config = dict(
    train_examples=195000,
    embedding_dim=192,
    experts_per_token=1,
)
Rows from block 6 of a small image embedding model, named by matrix and row number. Rows with one number belong to one neuron. Each number is 200 + 20 x the weight over its row's rms, rounded and kept within 0 to 999. All counts start at 0. After the name is the row's rms in percent of the matrix's.
After each neuron's rows are labels from the 100 images, of 14976, where the neuron reaches its highest value: "responds to" is what is common among them. Only what is clearly more common there than usual is listed. The data: scattered letters and digits in many colours. In brackets: how many of the 100.
# fc1: MLP up (model.blocks.6.mlp.fc1.weight, 256x128), inputs 0-63
# fc2: MLP down (model.blocks.6.mlp.fc2.weight, 128x256, transposed), outputs 0-63

fc1.68,089,197,245,181,194,200,214,219,188,192,234,161,216,197,261,232,180,184,231,204,195,191,207,227,212,193,205,230,188,221,182,211,187,206,197,169,151,175,205,206,179,183,176,188,213,184,187,181,201,215,205,176,195,193,244,203,200,201,230,208,240,186,223,226,235
fc2.68,096,232,184,209,170,200,183,165,204,174,180,227,170,218,181,146,234,240,223,213,203,201,197,225,201,217,189,173,177,150,166,222,229,219,197,175,211,191,197,183,173,171,201,216,190,185,199,237,187,185,165,180,163,188,199,182,189,192,202,203,213,191,227,201,195
responds to: the character K (71); largest: K (67); the character R (27); the character X (26)

fc1.120,090,202,215,207,203,216,236,184,186,178,178,205,208,162,209,187,182,216,177,226,202,223,193,218,243,210,219,222,202,166,188,213,202,214,226,213,203,161,176,205,264,199,228,205,162,191,188,212,212,210,228,172,189,194,199,216,214,209,231,191,210,185,206,226,220
fc2.120,091,182,213,197,176,155,201,224,216,160,183,203,180,212,188,197,217,189,188,207,220,204,190,184,241,218,189,200,190,176,177,173,170,206,212,212,179,233,217,207,176,191,172,227,178,183,243,189,200,215,167,183,191,182,228,193,181,173,205,185,239,224,216,204,175
responds to: the character N (79); largest: N (77)

fc1.197,105,187,171,216,222,212,195,214,194,211,166,220,186,206,181,198,204,166,190,200,236,192,195,210,209,203,200,198,171,203,208,212,205,208,182,184,213,193,164,198,174,207,205,164,213,213,226,183,171,194,190,228,175,207,169,174,189,218,161,160,172,151,205,224,209
fc2.197,101,200,196,192,197,174,222,195,185,218,208,205,198,204,165,213,171,184,252,191,209,198,220,202,211,177,217,160,225,217,199,225,241,221,182,194,206,215,171,181,177,199,216,197,192,180,193,212,167,185,212,176,198,202,205,195,208,225,187,189,218,207,162,174,222
responds to: the character U (92); largest: U (91)

fc1.101,103,209,190,226,170,230,220,175,230,206,205,169,223,189,191,238,206,218,227,190,232,189,210,236,215,184,226,205,189,192,194,242,228,184,213,192,197,191,203,197,201,171,186,162,205,253,212,187,242,184,197,182,208,186,214,209,183,188,205,208,195,205,195,240,207
fc2.101,098,223,201,214,210,214,181,190,229,180,206,219,175,246,198,197,162,245,193,229,212,204,206,202,194,181,190,211,198,192,179,211,210,252,198,239,208,207,149,209,207,191,161,150,162,198,204,188,190,192,195,191,230,199,217,184,238,172,204,195,240,212,226,211,171
responds to: the character R (82); largest: R (81)

fc1.229,097,196,178,192,198,160,184,232,191,189,183,161,205,206,215,176,224,204,219,197,197,183,192,204,206,190,198,197,208,206,205,215,190,213,203,193,190,179,208,172,210,187,167,181,202,193,219,217,183,185,210,218,211,232,180,168,204,216,183,212,203,172,213,188,228
fc2.229,093,223,191,170,169,248,171,208,203,186,200,218,198,209,179,208,188,190,215,205,230,235,179,179,178,199,202,209,211,214,194,205,207,245,198,178,197,186,197,216,214,217,179,212,217,208,191,194,188,197,221,168,246,198,196,238,231,178,193,200,212,225,222,190,209
responds to: the character B (64); largest: B (63); the character 8 (38); largest: 8 (32)

fc1.15,120,170,215,217,217,225,177,194,206,180,227,222,191,234,174,193,212,199,205,176,194,204,218,254,193,181,236,224,215,178,192,201,189,184,202,194,179,242,237,182,173,244,218,199,178,198,178,199,214,192,195,228,183,206,177,197,195,226,167,203,198,217,150,244,175
fc2.15,113,190,194,224,207,190,224,204,241,176,195,239,184,202,204,193,157,235,206,215,214,204,192,209,209,231,192,173,164,222,204,168,204,199,182,201,188,178,206,211,213,202,233,170,204,230,216,196,193,186,200,213,215,220,180,216,213,200,206,195,214,151,212,214,189
responds to: the character W (49); largest: W (43)

fc1.2,095,200,203,227,182,187,224,186,230,209,186,215,192,232,201,228,185,192,205,214,203,170,221,192,218,219,153,216,205,180,217,225,192,196,208,210,201,194,201,185,190,226,185,187,226,214,203,235,194,210,231,163,203,169,192,171,168,207,237,212,235,185,187,189,232
fc2.2,090,187,204,206,206,232,210,205,183,198,218,219,164,231,217,213,174,230,211,191,186,211,217,210,188,210,189,188,183,170,213,197,201,223,215,213,186,217,182,202,228,182,173,199,181,203,220,171,215,189,177,177,145,204,153,199,201,172,236,207,211,218,206,220,231
responds to: orange (40); the character 9 (25)

fc1.139,099,215,256,202,188,164,175,198,186,213,190,183,210,180,213,190,177,190,188,255,226,211,237,197,222,217,200,186,195,176,201,197,201,205,169,201,182,207,204,214,240,195,206,220,183,170,192,210,193,206,163,187,208,217,195,180,219,197,183,197,205,194,204,173,180
fc2.139,097,211,199,193,202,225,224,225,200,207,169,179,205,194,221,206,169,195,199,208,191,199,232,194,227,224,212,220,167,199,202,247,190,211,219,181,208,250,209,232,170,152,188,222,215,180,182,206,197,254,196,199,207,222,228,177,237,176,169,209,201,182,204,210,171
responds to: the character N (50); largest: N (42); the character K (35); the character T (35)

fc1.127,125,191,231,206,180,217,158,219,156,190,184,156,202,201,212,207,199,176,222,230,203,173,179,193,199,184,195,206,207,173,213,216,194,220,205,208,220,169,187,198,228,194,200,217,224,214,204,200,213,202,190,204,219,212,208,166,234,188,168,176,219,204,213,180,237
fc2.127,114,214,211,171,216,174,197,192,247,173,209,197,225,206,222,202,183,182,248,197,176,193,204,177,197,204,207,207,184,167,212,186,216,203,230,197,203,210,186,242,227,207,215,198,173,216,211,186,181,245,176,227,233,185,178,186,206,181,209,224,235,211,203,251,191
responds to: the character N (38); the character D (36); largest: N (32); largest: D (31)

fc1.162,090,208,176,162,184,219,190,204,203,213,198,193,196,203,220,231,210,234,213,196,167,193,181,177,175,198,218,198,248,228,193,175,208,184,206,212,224,170,240,200,189,200,188,190,186,203,238,189,194,206,193,182,212,195,223,218,218,195,246,160,209,237,201,189,174
fc2.162,094,206,186,207,231,175,200,188,188,180,180,185,181,168,198,224,182,212,203,214,185,189,180,182,192,186,188,202,224,191,174,197,245,184,177,218,205,217,201,198,214,243,208,215,213,205,168,180,201,208,201,158,179,186,193,196,196,235,167,212,175,184,212,205,206
responds to: the character J (32); largest: J (28); the character S (27); largest: S (26)

fc1.51,087,207,160,196,221,198,185,192,223,218,200,227,243,172,191,239,195,215,236,178,192,209,208,187,205,179,215,245,202,205,162,184,183,175,236,211,177,184,211,209,170,184,198,183,198,190,166,189,225,175,215,192,196,227,250,196,198,188,198,195,184,211,181,188,226
fc2.51,094,189,184,197,196,184,181,162,189,202,166,192,186,214,212,184,227,160,173,209,183,225,195,179,177,202,192,203,201,202,229,181,190,190,162,229,189,165,201,186,186,224,199,204,223,209,223,231,230,180,194,213,151,205,186,194,198,198,204,198,178,186,178,196,214
responds to: the character W (95); largest: W (94)

fc1.94,098,210,201,225,221,226,204,191,207,171,183,234,199,212,214,200,241,205,175,214,208,185,187,213,220,191,191,221,214,199,196,205,198,214,220,200,242,204,196,213,185,208,186,197,182,169,193,193,198,173,200,205,221,231,179,174,218,215,158,177,196,223,211,206,203
fc2.94,091,183,184,183,193,171,209,164,204,226,156,182,232,220,183,198,201,187,209,225,206,222,214,211,169,191,196,184,175,214,196,236,185,180,210,221,216,176,203,190,196,217,190,183,177,243,188,171,182,194,150,185,181,214,201,172,212,197,187,187,182,208,211,233,237
responds to: the character U (72); largest: U (69)

fc1.254,089,204,214,164,170,194,170,199,187,222,176,198,220,204,210,224,213,170,239,247,222,202,226,223,159,181,204,184,187,219,217,192,221,210,246,189,177,200,200,225,192,217,179,209,206,190,215,192,201,185,193,201,179,213,229,220,201,203,197,201,210,216,199,185,201
fc2.254,082,186,192,231,250,207,203,217,178,233,160,165,204,173,202,164,189,215,239,185,205,203,210,189,198,199,225,174,233,202,186,175,214,191,168,196,214,208,246,190,211,238,192,192,218,166,196,226,215,192,219,199,205,204,217,201,207,227,214,167,203,193,216,209,197
responds to: the character 9 (32); the character T (31); the character 5 (26)

fc1.156,119,224,192,216,186,211,156,233,216,237,182,174,172,240,191,197,165,207,238,207,193,175,219,207,207,181,191,166,206,219,186,245,186,187,219,210,221,188,194,199,238,200,202,222,179,201,220,219,190,194,188,223,182,193,171,202,238,183,199,169,186,200,166,188,196
fc2.156,133,215,195,191,233,211,196,194,203,219,224,179,179,189,195,238,168,183,189,186,174,239,196,195,206,178,194,188,202,223,224,217,179,193,209,230,169,197,224,214,209,148,187,220,204,169,219,159,219,244,201,206,176,225,198,203,205,190,196,185,159,224,196,217,174
responds to: the character B (57); largest: B (52); the character E (37); largest: E (35)

fc1.125,088,206,199,207,241,216,213,220,204,174,204,241,167,208,206,155,202,196,187,215,181,211,171,216,213,210,184,197,202,200,198,160,182,185,202,190,216,205,234,213,177,193,207,208,189,218,263,188,223,185,241,194,167,204,206,210,203,202,191,186,213,164,181,182,205
fc2.125,085,194,202,227,207,194,202,185,221,185,182,197,190,203,186,207,180,195,193,195,218,169,227,197,166,189,184,222,199,226,170,234,184,223,213,211,218,198,215,211,208,191,211,224,217,210,169,187,199,191,188,225,229,192,206,220,190,204,213,209,183,185,194,223,228
responds to: the character J (32); the character M (29); largest: M (25)

fc1.52,076,187,216,200,202,191,197,200,222,180,173,144,154,169,211,188,180,147,205,168,175,198,197,217,189,203,192,194,184,211,213,222,228,215,183,202,202,203,222,226,203,208,204,210,198,176,204,237,222,202,197,194,167,181,217,231,204,179,174,207,181,215,224,203,192
fc2.52,078,203,219,195,187,213,224,232,195,179,191,208,192,175,224,238,223,170,194,236,202,217,195,199,220,191,210,210,236,213,213,227,148,220,198,170,201,203,201,199,221,191,159,213,157,188,207,212,165,212,199,218,222,184,178,189,234,181,201,204,174,197,216,202,204
responds to: the character B (60); largest: B (57); the character E (44); largest: E (38)

fc1.161,113,175,162,193,224,197,218,207,198,169,207,190,199,189,224,174,203,180,187,220,190,167,187,214,176,233,203,189,219,194,203,229,249,218,220,174,174,189,209,195,193,203,218,197,235,222,207,175,180,183,201,246,182,225,206,247,218,221,183,193,217,232,197,186,202
fc2.161,095,210,217,211,176,214,246,232,177,198,179,223,194,239,207,228,206,219,174,193,239,201,161,203,213,222,177,193,195,184,201,217,163,210,233,199,187,181,219,182,201,225,172,190,203,231,208,200,181,214,193,230,198,209,211,189,183,214,188,215,180,160,188,213,212
responds to: the character J (47); count: six (38); largest: J (35)

fc1.25,110,206,191,213,190,180,189,222,177,192,167,201,211,204,195,223,215,208,260,169,189,195,210,196,228,216,181,160,203,209,212,209,212,228,214,197,201,191,188,211,211,195,195,184,211,217,220,184,177,190,217,162,155,194,190,160,232,192,208,173,179,238,189,191,191
fc2.25,121,213,187,179,242,191,224,179,168,186,173,203,225,203,211,163,231,206,154,215,162,188,231,196,212,215,217,196,220,191,216,205,190,198,193,185,191,189,201,207,193,177,199,176,238,216,183,179,208,217,209,197,158,166,185,177,191,190,208,184,202,204,221,174,196
responds to: the character U (98); largest: U (98)

fc1.168,100,176,214,222,193,211,140,189,208,197,180,213,149,207,173,185,220,184,190,205,195,189,212,185,196,206,206,182,186,174,193,212,207,201,183,212,185,205,240,211,182,174,214,191,208,208,197,180,232,189,175,202,223,174,161,188,220,246,184,199,207,185,204,182,226
fc2.168,104,178,187,190,221,207,230,208,212,210,199,229,224,206,225,194,193,193,200,221,188,246,208,192,185,213,180,195,214,196,196,192,178,188,215,174,223,153,211,183,204,219,170,261,196,206,206,170,191,229,212,178,204,208,179,205,205,198,213,218,180,201,175,203,182
responds to: the character N (35); the character V (27); largest: N (27)

fc1.141,105,194,204,211,230,175,190,221,233,203,192,212,221,209,206,194,190,211,172,193,194,177,188,223,201,217,227,206,237,193,152,195,220,194,217,209,204,177,241,200,213,222,195,201,207,182,193,185,189,194,221,202,256,225,176,177,238,200,193,192,191,204,151,198,208
fc2.141,106,186,226,210,180,193,202,226,161,161,192,204,229,192,225,229,206,211,194,221,203,206,184,208,158,231,199,215,207,190,201,143,165,182,216,201,187,175,199,168,211,187,218,220,193,224,204,211,175,220,227,188,181,215,206,188,227,213,182,194,182,179,198,165,207
responds to: the character W (41); largest: W (37); the character M (28); the character N (25)

fc1.147,090,176,200,179,198,228,187,204,208,163,207,217,204,234,213,193,209,179,249,153,188,183,186,182,190,197,200,223,229,206,182,173,203,191,208,183,198,212,209,193,241,224,214,180,200,181,201,188,169,211,207,235,187,162,199,221,173,204,188,187,217,198,201,201,214
fc2.147,088,242,216,214,216,177,220,193,204,210,195,242,199,223,210,184,195,208,155,213,216,197,200,190,216,168,197,205,192,207,232,216,228,196,218,215,208,214,170,220,235,195,175,193,203,214,183,208,203,192,198,200,184,206,221,187,184,225,168,184,189,191,192,214,237
responds to: the character K (59); largest: K (46)

fc1.81,106,158,215,185,220,214,218,208,227,226,210,196,194,166,183,198,174,185,187,184,187,186,209,247,161,188,211,192,211,195,211,216,184,219,174,183,189,212,216,203,226,194,233,167,162,195,182,192,197,215,206,213,210,162,180,191,214,196,170,186,223,185,195,187,186
fc2.81,101,191,218,204,247,182,186,162,221,204,195,223,180,184,146,216,170,201,210,184,215,184,201,212,220,244,202,222,179,182,196,175,198,188,183,169,200,208,195,176,215,187,166,216,182,203,194,194,177,193,221,183,176,207,166,177,184,226,188,210,189,185,180,208,214
responds to: the character W (51); largest: W (43); the character V (35); largest: V (27)

fc1.140,081,201,178,196,185,226,216,197,210,234,194,211,211,196,218,203,209,195,195,230,204,177,224,179,207,160,226,191,176,208,193,185,219,224,231,215,192,188,192,211,206,198,210,201,227,176,191,214,180,196,187,180,187,202,178,208,208,170,184,176,198,179,219,163,197
fc2.140,081,175,199,195,233,187,164,190,184,200,198,187,160,200,211,182,203,177,199,225,176,206,242,209,169,220,196,220,203,174,201,212,234,158,189,198,201,213,205,230,176,202,195,236,182,203,220,199,178,188,174,201,214,210,212,190,216,237,186,199,204,221,189,200,217
responds to: the character W (57); largest: W (52); the character T (40); largest: T (32)

fc1.215,090,226,207,193,184,174,194,215,192,213,188,197,191,177,193,191,222,215,228,193,178,211,198,222,143,191,180,187,190,208,206,184,212,225,206,223,201,174,199,200,199,192,148,223,206,178,196,183,199,177,184,237,178,202,179,188,216,185,180,204,204,209,187,192,216
fc2.215,093,217,209,223,201,173,177,212,217,190,187,174,196,187,207,219,198,161,197,190,190,199,209,202,214,206,224,244,196,186,206,202,192,191,199,189,185,199,224,202,196,155,225,160,200,223,231,204,193,207,216,225,198,222,252,213,225,210,223,180,175,193,192,186,194
responds to: the character 5 (50); largest: 5 (43)

fc1.231,115,209,221,206,186,227,162,204,225,200,195,185,229,213,201,217,164,162,207,208,202,188,192,211,184,188,193,190,225,251,215,219,167,176,249,213,171,183,217,184,179,212,226,170,241,194,212,217,208,171,208,174,173,214,207,223,196,187,203,186,196,230,197,161,232
fc2.231,130,190,203,208,210,246,168,177,207,194,225,201,192,220,217,209,222,204,199,227,137,193,222,226,156,203,192,177,213,229,181,183,162,204,173,204,214,209,205,190,215,203,192,206,197,189,152,215,218,232,195,184,196,217,215,205,214,217,215,192,166,231,228,208,183
responds to: the character W (58); largest: W (55); the character E (48); largest: E (40)

fc1.208,094,205,174,220,219,175,226,192,214,189,200,196,194,215,227,155,204,194,174,186,187,182,214,178,217,193,169,218,221,209,193,184,210,202,188,160,190,194,183,180,193,210,231,192,200,179,219,204,207,217,201,200,242,190,191,208,217,183,202,171,233,208,180,197,211
fc2.208,100,231,192,196,187,179,236,213,196,214,231,186,216,213,188,208,174,186,189,196,205,213,174,151,186,192,226,221,189,221,244,188,152,184,225,212,197,208,238,203,181,173,216,204,196,206,221,209,216,195,165,225,229,202,254,205,204,178,208,196,216,192,211,183,172
responds to: the character 5 (52); largest: 5 (48); the character 3 (40); largest: 3 (32)

fc1.53,106,185,188,201,210,187,208,180,189,192,188,204,197,202,217,226,205,194,200,239,217,198,208,150,202,223,246,176,215,190,186,207,200,185,227,213,216,201,165,230,161,188,227,203,226,166,194,213,189,192,181,214,148,209,213,158,194,202,209,198,186,206,213,180,191
fc2.53,105,195,187,177,185,190,184,179,159,190,195,215,202,258,196,197,234,163,211,194,187,225,215,206,199,228,194,202,193,186,203,229,140,181,217,231,186,157,191,190,194,195,198,190,173,242,191,200,183,235,190,210,166,192,195,179,190,209,190,147,189,208,232,214,171
responds to: the character U (88); largest: U (86)

fc1.13,088,212,207,250,196,223,215,207,191,178,201,179,227,233,227,241,196,217,206,195,192,200,176,212,232,203,183,198,196,237,201,207,208,252,209,193,209,202,226,188,182,219,188,198,158,210,207,200,213,179,207,165,187,195,247,179,229,217,196,188,180,228,212,213,161
fc2.13,094,205,214,167,202,188,201,206,184,184,158,187,190,197,221,187,248,176,168,225,200,204,228,236,186,206,226,227,195,222,199,212,170,171,204,193,205,225,182,222,199,209,178,206,223,247,210,183,173,188,237,189,140,204,200,181,193,190,207,193,191,171,217,194,207
responds to: the character R (52); largest: R (46); the character Q (30)

fc1.217,125,164,195,211,190,214,205,214,215,231,197,228,183,216,157,214,188,209,191,181,229,209,186,192,158,218,161,218,221,200,213,175,185,203,188,220,192,197,195,203,174,202,208,227,216,252,208,183,202,197,245,187,234,220,196,212,190,203,190,173,218,188,185,204,187
fc2.217,128,195,215,197,186,155,200,202,192,198,233,189,208,210,223,200,154,237,207,200,235,166,189,145,183,229,193,195,238,198,193,181,191,220,221,181,176,226,191,221,212,210,218,209,207,195,191,191,189,227,202,211,221,192,251,226,177,192,159,196,159,184,216,175,210
responds to: the character J (80); largest: J (77)

fc1.27,102,218,211,220,216,216,185,203,255,193,167,178,221,250,215,191,185,199,204,188,204,192,249,207,185,189,235,173,191,221,164,237,186,184,198,197,214,195,198,186,210,199,175,159,195,188,226,195,195,182,189,195,159,202,205,181,235,176,169,217,204,179,192,201,202
fc2.27,111,220,157,232,216,218,193,152,193,191,202,194,182,190,204,216,209,215,202,185,200,235,214,205,213,216,167,219,210,257,167,215,150,196,223,187,239,187,217,235,223,208,210,195,224,235,152,190,159,179,258,198,192,206,221,203,197,226,217,216,172,217,230,229,209
responds to: the character W (46); largest: W (41); the character S (38); largest: S (33)

fc1.221,100,234,220,176,192,207,218,186,176,216,201,198,187,163,219,202,169,213,206,203,234,188,172,182,212,207,197,199,195,198,188,203,168,193,218,198,201,190,222,205,237,144,168,212,158,178,206,217,199,222,226,162,199,209,196,166,223,243,154,235,210,183,191,183,205
fc2.221,098,190,198,196,200,208,191,171,169,198,186,176,215,231,234,193,236,192,177,235,206,219,157,177,205,247,230,219,188,151,167,202,200,143,178,193,197,217,184,172,210,198,197,219,192,205,204,169,209,207,222,217,222,211,201,189,171,201,212,204,190,185,241,233,187
responds to: the character N (65); largest: N (61); the character K (37); largest: K (28)

fc1.128,097,166,170,201,176,213,187,194,219,203,211,219,169,225,216,193,167,176,205,205,221,209,171,209,198,219,135,201,217,237,201,233,194,211,228,191,187,162,201,224,174,191,210,202,202,233,181,205,183,187,197,210,217,204,191,196,187,205,217,153,196,201,179,223,198
fc2.128,096,182,182,183,226,184,218,178,193,204,223,202,233,156,188,194,165,220,175,182,199,216,191,151,175,188,225,183,226,199,237,224,210,167,197,205,203,208,179,205,207,193,195,220,183,195,181,190,186,194,201,191,223,199,210,194,173,178,180,210,195,178,209,197,249
responds to: the character J (60); largest: J (55); the character H (30)

fc1.99,096,176,164,200,192,209,187,205,188,210,182,226,193,215,205,222,185,183,234,235,210,224,225,223,206,158,234,200,219,226,219,197,151,193,233,209,210,186,242,219,145,197,199,215,222,187,209,186,207,213,230,215,187,231,193,229,210,195,191,212,199,191,187,176,201
fc2.99,090,202,207,190,205,194,242,235,222,186,190,204,185,214,209,206,157,219,270,192,227,177,199,207,209,198,174,180,185,216,229,186,208,186,197,226,190,197,188,177,206,230,198,218,204,215,208,206,191,232,207,225,186,207,224,202,211,189,153,204,214,224,177,264,197
responds to: the character U (78); largest: U (73)

fc1.138,085,188,190,214,223,202,206,233,208,226,168,205,207,198,191,170,172,210,217,200,178,195,186,208,218,238,211,167,176,196,240,246,208,195,205,198,248,202,186,203,176,214,197,161,152,201,168,187,176,214,193,206,210,182,219,174,196,182,188,187,196,210,180,179,187
fc2.138,098,208,182,177,178,192,199,183,235,214,201,224,195,190,221,182,228,193,193,195,212,248,193,193,214,210,184,182,217,195,207,222,214,225,194,187,219,157,167,220,212,215,192,204,175,214,223,188,182,182,204,224,201,204,186,208,178,235,189,226,188,200,189,182,214
responds to: the character U (61); largest: U (56)

fc1.111,121,210,178,191,210,185,194,215,161,245,210,224,171,225,240,169,216,154,237,219,198,230,213,156,179,217,216,201,193,184,216,205,188,208,228,202,211,193,206,183,162,198,191,195,213,177,208,147,214,217,199,222,217,180,196,186,188,210,197,189,205,196,203,173,207
fc2.111,120,178,173,191,195,211,198,171,243,238,197,191,226,205,201,209,219,218,204,176,262,204,216,213,213,219,187,213,235,204,185,156,224,197,187,209,199,242,183,191,220,179,242,197,202,164,203,220,210,220,196,198,204,202,208,221,222,231,191,236,199,240,222,219,204
responds to: the character 9 (66); largest: 9 (63)

fc1.59,115,210,194,210,224,228,183,155,232,202,193,215,202,200,225,203,231,195,210,213,210,203,159,204,184,202,203,154,198,216,204,183,223,234,221,206,210,175,236,194,210,184,193,177,233,165,208,205,163,190,187,223,193,223,213,220,209,216,183,199,221,208,182,211,186
fc2.59,122,195,203,182,195,165,203,213,218,210,235,214,204,222,214,192,196,201,212,209,196,228,212,174,233,209,230,215,205,202,246,155,193,204,184,188,179,175,226,194,212,204,199,199,204,193,193,193,210,223,216,213,217,197,189,203,210,201,166,234,204,182,207,214,217
responds to: the character K (68); largest: K (64); the character X (32); largest: X (27)

fc1.219,090,182,216,182,195,198,201,210,199,202,174,227,227,203,183,213,181,209,215,197,181,179,230,166,173,241,200,182,246,197,161,192,196,211,192,231,186,197,227,211,212,173,159,206,200,218,237,180,194,171,183,173,218,206,199,159,187,186,227,211,208,220,187,183,202
fc2.219,090,166,191,183,193,213,221,186,200,198,206,215,165,218,252,182,236,184,230,197,243,211,185,178,199,175,181,223,200,222,228,220,175,185,225,178,237,204,215,199,214,178,200,236,198,157,192,174,212,204,225,196,195,192,204,212,208,242,191,176,204,157,214,208,192
responds to: the character J (72); largest: J (69)

fc1.185,100,208,187,198,157,200,210,218,211,210,183,209,182,231,201,221,203,205,227,174,198,212,210,168,173,207,213,190,241,206,190,160,239,216,177,226,235,152,215,215,212,194,204,223,193,206,201,189,171,169,217,185,211,222,200,192,221,156,211,212,178,220,172,215,223
fc2.185,098,206,230,180,216,188,183,223,204,171,187,184,191,198,212,209,196,187,212,187,187,209,166,208,177,216,161,252,218,197,200,173,200,178,221,188,162,209,236,192,220,188,200,215,201,188,191,204,228,179,216,201,191,228,190,186,199,198,181,222,207,189,197,200,167
responds to: the character B (35); largest: B (30); the character D (27)

fc1.209,107,203,171,205,169,236,204,214,162,194,206,185,206,183,224,161,194,200,227,198,221,187,187,191,220,217,190,238,211,206,193,226,192,187,190,224,212,200,217,215,171,190,173,201,179,184,219,207,204,186,224,215,191,213,202,199,214,188,230,186,198,165,208,180,191
fc2.209,118,198,187,171,210,185,213,213,184,211,213,203,205,197,214,260,197,201,190,177,219,223,182,217,189,206,226,206,169,219,191,159,197,219,178,204,204,200,162,205,212,189,232,195,209,182,185,221,220,193,206,183,211,189,200,232,214,173,237,225,181,204,193,187,208
responds to: the character B (35); largest: B (28); the character 9 (26)

fc1.132,101,198,206,213,197,228,174,198,239,206,207,177,219,206,194,203,237,221,257,167,149,195,183,195,184,202,213,226,228,196,165,201,211,164,192,201,164,195,174,147,192,188,208,171,170,205,192,184,213,200,215,202,176,199,211,195,221,205,208,219,232,208,213,214,190
fc2.132,105,209,171,202,191,213,211,176,196,197,184,193,191,172,169,181,216,203,206,200,186,211,230,192,231,206,188,174,178,237,207,177,196,168,191,198,197,164,188,186,162,177,190,206,238,182,182,167,203,199,221,196,181,204,200,205,221,206,237,202,222,204,193,216,195
responds to: the character K (56); the character R (49); largest: K (47); largest: R (41)

fc1.20,082,189,201,201,216,189,200,210,221,166,201,211,230,214,200,191,184,211,227,168,168,187,219,181,200,218,202,204,176,209,175,207,194,194,166,183,200,187,190,178,204,213,211,240,198,168,184,207,200,208,149,195,205,212,205,210,224,174,169,201,184,205,152,192,223
fc2.20,085,245,199,197,218,201,216,185,203,229,191,197,200,178,235,251,178,170,197,220,188,194,183,175,210,150,195,199,173,206,206,193,181,228,192,238,211,205,195,230,197,214,209,208,186,186,198,193,206,174,208,186,214,205,239,190,185,195,197,169,210,185,197,220,195
responds to: the character 5 (51); largest: 5 (48); the character D (42); largest: D (41)

fc1.3,109,213,179,167,185,233,218,220,217,209,180,203,165,206,189,226,200,192,207,190,189,209,216,220,223,211,211,187,224,198,195,215,192,206,225,212,200,214,183,178,164,225,234,244,194,206,162,184,226,219,209,219,208,194,200,175,179,197,198,190,201,220,248,205,176
fc2.3,116,227,228,232,222,212,200,166,151,215,208,222,190,189,177,193,199,192,179,197,178,196,182,161,242,200,205,173,183,237,214,212,183,223,195,181,195,185,211,205,206,224,212,219,227,233,174,186,164,216,202,222,197,201,215,182,187,167,230,214,171,203,189,180,208
responds to: the character U (60); largest: U (58); the character 0 (26)

fc1.211,106,224,177,207,191,246,218,199,204,207,185,195,181,208,193,208,226,208,182,186,241,197,188,202,220,229,193,217,194,190,185,222,241,172,181,199,235,155,182,229,230,162,172,205,193,181,196,191,172,225,218,215,170,187,205,191,213,177,207,217,185,202,216,199,186
fc2.211,110,215,187,170,183,211,195,193,176,185,182,218,165,164,200,209,203,195,193,192,207,188,161,243,192,189,196,225,186,191,202,221,172,177,169,150,199,192,204,198,208,196,244,207,172,178,198,217,186,193,148,204,182,252,187,183,213,195,190,232,210,204,178,218,224
responds to: the character K (96); largest: K (93)

fc1.152,087,228,220,214,226,195,200,185,219,197,219,205,187,191,161,195,205,173,219,227,182,210,197,184,191,213,198,219,186,172,199,185,209,209,222,209,176,160,207,199,189,179,209,187,200,221,230,170,232,187,210,186,233,187,167,192,215,193,184,207,192,175,246,173,190
fc2.152,086,199,195,187,212,253,163,168,203,160,223,190,174,175,229,201,190,219,181,199,189,185,190,193,214,206,213,221,197,182,231,227,232,168,181,174,217,208,195,211,223,166,201,175,176,194,234,187,205,190,185,191,178,180,165,211,203,197,215,180,205,177,212,228,194
responds to: the character N (64); largest: N (59)

fc1.200,109,190,176,201,186,197,194,257,225,196,187,200,166,203,214,201,218,214,175,194,205,170,180,178,188,211,188,219,210,216,225,203,213,166,188,221,218,221,225,200,169,179,162,211,210,227,201,185,182,216,227,183,193,206,165,179,198,201,176,212,205,194,227,203,163
fc2.200,097,191,198,247,193,187,189,209,203,190,201,156,202,189,184,206,188,211,215,199,204,187,220,198,174,200,175,216,230,201,172,223,171,198,240,205,186,209,246,217,220,212,184,216,211,224,192,163,177,201,215,223,198,180,223,189,188,190,205,215,227,211,233,177,236
responds to: the character J (91); largest: J (91)

fc1.92,097,223,162,177,195,194,186,189,176,186,216,213,169,187,193,157,200,188,196,214,206,204,214,189,201,206,173,208,208,199,196,178,182,198,205,227,220,212,192,195,213,218,210,174,170,182,237,176,187,173,211,210,191,204,212,195,179,209,211,185,197,174,187,182,212
fc2.92,089,233,173,233,226,186,235,176,207,228,211,205,216,196,201,208,179,192,217,197,237,172,208,209,196,198,192,186,197,194,201,219,204,187,185,198,186,179,202,183,167,194,220,168,170,207,202,210,202,209,214,209,190,159,195,206,154,152,215,178,170,233,176,170,207
responds to: the character 9 (69); largest: 9 (66); the character S (37); largest: S (33)